config = dict(
    encoder_arch='vit',
    encoder_mlp_ratio=2,
    encoder_inner_norm=False,
    decoder_blocks_per_level=1,
    decoder_upsampling='pixel_shuffle',
)
Rows from block 5 of the encoder of a small model that predicts nearness at each pixel, named by matrix and row number. Rows with one number within an expert belong to one neuron, the router's apart. Each number is 128 + 32 x the weight over its row's rms, rounded and kept within 0 to 255. All counts start at 0. Numbers have three digits each.
Before each expert's rows are labels from the 100 images, of 14976, where the router gives the expert most weight on average: "strongest on" is what is common among them. Only what is clearly more common there than usual is listed. The data: rendered solids tumbling over patterned floors.
# router: router (encoder.blocks.5.mlp.router.weight, 8x160), inputs 0-79
# gate: expert gate (encoder.blocks.5.mlp.gate, 8x32x160), inputs 0-79
# up: expert up (encoder.blocks.5.mlp.up, 8x32x160), inputs 0-79
# down: expert down (encoder.blocks.5.mlp.down, 8x160x32, transposed), outputs 0-79

# expert 3
strongest on: count: one
router.3:113112124119124095129107111113130109118108117118133111109167253110117120122171120118118120107113115133125114120177103157113121113077120110112116115115255115163111112138116120108145110108115117117121117115114117112061111110113141112118109111
gate.0:112125158132065114069108075095143134127104147027133153107160159137164142142174186122157127149123108199101160123139106165155118151156124136163151132107126138128118132143110173113170120083119140140159131142104149099095094168206095164148145155
up.0:147120135127044112052118145113130148139144145045141124112162172107135133140222152132153159119153144125132095124049122200154124109104126113137144180138080137152118127172117110107161118052140127091159127127076138139103048167174134135127112131
down.0:139145072091171124147136113151112106141125141201103113141134158102129142136096062143125080110106109127139098120106158094115129086066102123169097142139186128166098127134131160139132148155166118124124116085084126100147140118101079169120128114
gate.1:147168161153042114107132082143147095145125137055122154147068140127139132138123134148136192189136110126133108120109118127159103092126124133122156109150133151122169128149092122129146147083133150137144121152150156129130142160209124114136141127
up.1:107111132119042139064109105094119148164145131029137109120198162130141099115229146104107167129147114118089125128073093146140134116068135085114131163157056161173140121135135133132170142092115115115154108143093103145130113195184170133130173130
down.1:194185094120177159113123111158118119086135137180121133102167148071095154152137117145159116159144121134124096116132049108103134116102096104135141174141200121137074137118161116147149149140132108132113055154118098143130107098065103121099129145
gate.2:136142129123105102152129156133116163129077143145096119090124165153157128170137179130156149158132119116154098158142156143190137102154084162126124118163043134044102167147064080121138092118104142100124108131155160132118176160116165148113119117
up.2:149134163137034113095123156129137129143098139119134136133169127185147165117169200141174197110143124104109129161122131128191130175134152140130110163159037131099128139118140102139091125058126122102113158135129123163105135192141171106119136101
down.2:155162152135098108081129059164111165109128100177096124138185132095119133178102082109129104124129094111154099114129095180127132110105126118099146139129255155183113144094082175101120177099105120138085081133193175120122148077122073083102075180
gate.3:117126073150156100255086170143131117123119135149139126112027143142145123135081151116135146113116124161142109109107122138150150118109114155148178140124117086132119123137085098112123140119117145108122149146100163134106087093120142096109154094
up.3:100106167124097093130136115115133126141144141133165153116108094173184144102105132175120102152147115109103142125177147214144107125137114112142099166114124140202137128151157156110132144127171137099137145120074130084140108157180123109162128130
down.3:154097138132108132163133103135128154111112098076122124172074062053122111136100114136120115178169114112133149107255163092141121117132132104117088132119172169139165124079118173143127154091103119164105125092107132123128103127134146096160148131
gate.4:133124147136138149174129140126118089173124135115128142143077156122124132143085179152166145198130127147122124138078115066163122126126121135138115124141010131052149133102061098109111126126112160118147135154146144149141162164134145166134142108
up.4:149113108151061108108120125102181174138156149106117155117153152132142119147159185146074190138156159116147110114139130158162107122143097132078165156133017121133155149130119125134099093132094131139115124129103099140120131140093141130154127108
down.4:136188088118171121135158123120151103113152152154066127158060100098135104159095069093149157146210128106127097138198107127095115096125134090129196176133216095157122189093117176088165202159142140181097119147079146083103119065121120115114084166
gate.5:144143131124105085079134179126155098126110145092145140147112153130138127124144190158152183143140120121133084153096135116162135141124093102113102128156000113079117129104090095102109113136133165113128138128112130138133153156131142147160126133
up.5:104135147130048151145117160111156148190129138101175131134124178157125142113150171149072172081142136120156125124158158179177152119135148111155151169124000114138156171179161101108151109126139107100139105119140135134112082164138135128124106122
down.5:186193088094120091128149051144108067160146122100122084172113076120114134107127086134115136150122129109110117173141177127059122152140110128095115067101215152141145161105096159104107161142096123106137118119144167202088164186080086176146138148
gate.6:168122128103082082044143084153143115132108137011120116123130152101128140136235137139152138201127120122097165136146107123123155132112142083158099105136112163137097129128085158148112125121127146140153142117134193124110137120169168120142093156
up.6:127100074139080136079118178123142131134114136098123141110171142135106148127183189123130203110159114117143077105055136162177088092138133130114167165125015111124147086117111090139143092093154164094155127119112103129101088211148165113127123142
down.6:109140077120176139178144076137120153124086122198108133140112109079101093167127095162136105104147098128125116139126110103113089074109130075124155162108218075187082135121123124146141179122130143156090127091126143135130099118105064144090128188
gate.7:116134121154119131245133171129131119136138105135132103108064158149143127146111149142136151137116108149114104128123139131160127135118126154098186133127070114056146105130066108143161120112128103116113123136129135141103129137105167132127154106
up.7:144153130150071127074103154121135100192146096098164126131187135164123147107175153142115182127168151194136109115115166200204111120088142118155091168149015117169130152170141137155178132094121122144132163105129117121120107176135172109153145126
down.7:171112087123112102102115068135170104156104035172112110179177104091151141113155102128130130148133134119163151164255133089081150131128116140153074106156232141148160142122137167153136135093120140187124103142147160151117128127140092149147100120

# expert 1
strongest on: count: four; white object
router.1:140141138141136130128138141139143140140139141145138137139150255140141143137150148137143147138137139134145142140154131150142138144136141138141151143136211141144136140140142142136139139222140136143144139141139145142205140140143129135138121141
gate.0:131127194131084144184115157091096135122119126063129147147098125174129103096108153128126173134143121126109169145113127113153057108112136122134132133130120124117138124177147135111152014108110122127169101118107137155128182121200146103137147103
up.0:115126203141147117112139098135106147107093101069147154112111143161126115140072076117111085101123109127096181165145139061166142136105111126102114068107089146055124118112135112156164065209139097113154143129148123136116199051155163092070169155
down.0:137125131148124148116100079135141122106072102072087091155088073080120126124120056152095174136154103094139129125215145128074122125132157135110128128135197111165154163133168173165118119066143109179118103141074123131107112153122105129140105183
gate.1:133160102140083128255108124147143102141124130123115120168069063108120137147117145130103179160131137124136147145130145091092163136126127120113111147146112058113125150127075175167128154064141151185148107127120137152156137154175071146142111137
up.1:111102135123195065121109156126173160132141126140136103098054174163111160123019157139144095150127141182162079131112084083159086099117160142113120101109078197086118094117102060073157113170146107085174148130146136108111100097096180100128126112
down.1:133176107116140129168146112165108117127116137122134122155147128105109143126085053156148073150145111129131130104182127130087117141133080109088152142171144102160110144109073199194155251113147138211132109134168113136129092077179051181117117144
gate.2:160172138141100135255131136130144131144156127135139137149013054123132128137059138153150175178139126132128118141144124107138121127136145120145123105132115093076153166111072152119129140093142129163136143157142126117146152125147091127128120120
up.2:107152106150185110160134173165148156130149089169115124113091185156137154156041119130118079116146154113150071138137129093108137111120143099138135109181059120116153110138119134182143137193154064073148128093119113106098085086097170086131127084
down.2:132203081096093117105167093183121144113128115091090103170120107038139101154139082169166160135186086103158124125133137134071145147133104080074109131128155140185070152141117155157171156114132149159106114170122084118113060113157075102106108118
gate.3:151157129144069091228101097151159111126170181093169130132065050140120183144108095106121163162115123166122125151137085085115112156143143110122101159125139097115155115118112127143154138087132138160146101144130106081112159125180064143118150124
up.3:105140142108185127127137121150072150113151120107142164174119175119136170144076150098164087095135120107188129157145134048109098148089134095147121087174096123100074148142145094163118092194140116130107138136155169167139143078051162113144136066
down.3:164192123137117149123153063129103121097135169106097111175167083139109140138115075162150087160133079108186132100178107119070120090104123107085152126142195144162121161163110188146092163079152128208130062158123098153082160132179115133119125134
gate.4:143128152157089121116080095173161084111140111138162104143107098135150146171127077178127137160153117167108148118133061111101099049090118124135159106108118130178094126166092134154172112148086119148187157181152211126079128102136103149147129123
up.4:090135151135124104112130081204160118118151137168132090141093119050161120148109064176172124112126131160082108072151106064077112104082163104107136095163116110132119109141145101193188156142063128164153156126146212153121105072172120137146152135
down.4:090118115153078095143126077140143116100177125129124094132128080105120144151134115125176174095138148123139150175255136126137126164101159134126121131159200170151119131141184157094129095155172135094145085170097102116182111170127105134084080150
gate.5:129156103204097087134050079130165155087158170144131107120094137153107124158110102103131138145107187211155130114125079114150139115125162150144090142080105161143168160077046135071082109100122154188159158119145180087073129118125077100159111142
up.5:125153129038151137088204155131048112138128079154103171156144115105172089105137122113113099106159087052133164182125162110087077148140099098121138090143101141166102128183168123208173154160103080126095085112114065178181107104152113146080153157
down.5:135111089167102143085115104158142130103089121153096140143188077094142139138127106108138177097125122094116151135177126183078147162102146148097088154105242135178097138160201182081087131070126151152146085151132159134105117145123100105104072176
gate.6:130158116158052139247117109153133121111145164101123111163104067118132135161170165134131180145127119103134168130108148125099171134095134116118134174132085062103150152159096144174115151085134127158131104142107119139150145191202060150139117123
up.6:132144122152205098156103190158157166133129106161141102103052193126129159118066163124139073143144147151139065139089109095137068110110134129116129085128039173054088110091090061106179129181137115086151126122138150111107085102079207136126090104
down.6:147160074117182168175123076147119083114119135120169164137138098086131148121125051143152045139143122148145099124199108101099137108125115113102144090165138084156111154151114179153142194118131155186108094149145133111137092034156049187107132119
gate.7:130144129160014156229127136110136133114130191113142136146122107112137135141192154135094189142095116089140159141119162127109187156155127139113112197129100076136132126189113137152111128076097134138117127131128131148139140185178082129106135115
up.7:093109157105204119143135166147115125148144104127122101128048195105093175122024152151152080134155127167138102140092089067131087127128122107154121060138050178055100111064077101122157138191140133101142118101151143115115132065075179127122104104
down.7:135145068082210168184132080114121140108101110135132148148079128116118125143118094130155031154114139110110121134193113141092133126115104137074123069179127101150098134122099175168155213141143123180112115139152163095083112073156063173123161104

# expert 2
strongest on: count: four
router.2:130130132136120107111124129132147128138126133130152132128165255129137137137165144135133142126133133136143134136231125170134137127125137126129128133127198133150126131154134141127152129012132130137137137134140131125138128129131109131135126128
gate.0:125188128139114141194102189165137121199117131083093141131056150102109127121092186149140149171135142129110136123125132075155139144141108139122158100152094097056129175105082105129098208113141125124104105138128130152138162122147133136095146126
up.0:113134127119060152181115190092144099106144155095106092161065190149102151145117144127151197178107150114129150104128149107169098137171103142126149177140130140043179158096102082137097119105102097108099108165133094137128188155098129102118121141
down.0:111119123144134099122134050141134143114169058101178120143152086099125115116136154162080216146132221103117133099142129099080103114137156121153129170135168085169153106173201154145109082072165148143094098156090059129112109162186109122114112126
gate.1:137169059122123113154126127153119105126118161142080137166074123122134124127071114145178153175125172174132156150183119055131106117156082148157150116141116125052146159097076124124127169140095125127098112134194122132180144139131120185133137128
up.1:098181122142124119155158184166153095147160146151072066094100169181132122077105189137106100132129117070065160120185121117182148147126094144118167123122157132066134155099124110172135197171076146121155133141153130152161161129088139103130116100
down.1:135166121115100147132094094109165107126086153116067177095114064082114139145152229107076170105091170186131107180212107118122144148089136154143079153149055073143146119097114107144091074073141132145124086105128119119182159093204097135119126184
gate.2:143163144104132150155109140129154115142127124146095134142061096135114053175095162147119169189136121136109127099142102089112105115130073126087124136144136125080126127098050149133137215112095120191128108164158094132145163112143102138169136108
up.2:155168159150112071130081143111167137139096104076086134094119106200098139104134166136168192125143127155168192146132078174170162154166132139138112138123098131086101182112096126127167140072128109121150145131126129103126124113115128114102127142
down.2:156108135144089097131108100120144109175067159167098128109115117152123112138179104078074219105140110180114157153195085131121175128149124127141088128099122119155168135165179187151105152030149119181104116117081120009103140124094105137079123144
gate.3:102136090089127171198093164220119153105143131096146126122062130103154130160085075148123137192112152179151123193091119090110080143125112133130133134167052148107144128122106145113095152139104111160118101112120134130113191116132107160097092137
up.3:106127147110135156193101129144162115096091131148104124115103154141088064100118141132130077162162158120093113118122138100143133175099151121103086101157011090113110103089164188101074134103142173178096124148169125110138100093137090105093140138
down.3:146144129105120157136142158134076128154111148145063128118123107143117122097121126176180141129116166092127144116099091038065133085190086080150126154182137101162120155116143184130164194120137096152064049106143107130191137119157130164178162096
gate.4:093166122112113116151156083169107167120082134165062159153102105137137078148107182128131125192146125130140157162142169086188114146135116161109151155160134120079126192070086109161091181085149168152134080110146110117151143137135154127151173109
up.4:145196132176088177151149161167157060120119087143061087122063132110199120107114194127061133154137111098152168091159180141191166127133142121102116190115068177107170154144169109179200134101128130176157126167167129137140133197100114111128048166
down.4:129074139163111132099110104143100177151097100128170118147135118069167091072186165134099195089153147176093121139173135138209126127135087161153130154137096141148145089125152128164154108067150092153100153059101095055147141113208104109164135182
gate.5:169185107123141166249120117159129123160141136136128142127031149121161152132047122119138152184132137140110142146144117061147146112122100136104161085157109092088122174082073149151096180139115143123090118143156124153102131157145053167122134130
up.5:144157136089103148115113158140130141116076112136143091109107179118140151088067215122103123182112160163159156100124094116191122127137180133166103112096098099068113071191075104103132095148122158109152123152129147091126076128162217126114094109
down.5:127161203113106108114161073131092147120164102058152111147135121136103127122164160122144106102176107147151186136149140114071171109149159135095128160177134110145076121184141130116155097114204095157167136082154100163099132147093121183140113165
gate.6:166125112143120124235143129205121125098147097142147175097106136118144134146115093174114136150101157194134070125126119089108141135126093168090098184168107127095133113159130141197140186094066115148068151170118176185157091128146132166125126107
up.6:076147138122164145144152147131126107131113079124089117182078170124117094106103137149115126159155128093108175120127139078159132158133089100122167092112085118081172205140122129172136166186083103108108066152185130127153152088166100113111134143
down.6:154148178143106168056119128103184072110150145060175091108162163080110104140188136109142134136167128126115081094146136152126152137137181113212132130137118187193154145105184158092136145128129114174119074094147141114099097101078121147111128110
gate.7:160132070121090128183122083150168212151140115130107156137024138114138101173105137129158148152184157169132130140127129092122134153152132141065148107152062085084134165092085161103117180114079158147159124157171143103127168088125109182118117129
up.7:072151117138160132159137142120168146131144140183075102165070128149119131131129156106132123127169141127128143109136152089131147112180164118143098130115053180083160150066100166110105174097104187136145145107137132142148135138124136182152137156
down.7:154101128106104148118082105077173170085130135114144090127168079116131135138167135151192106098099130147103158155132086121075127131101125117154180219099103139076172147118130142191130148105154173161161147136085121129202155159141177184093119161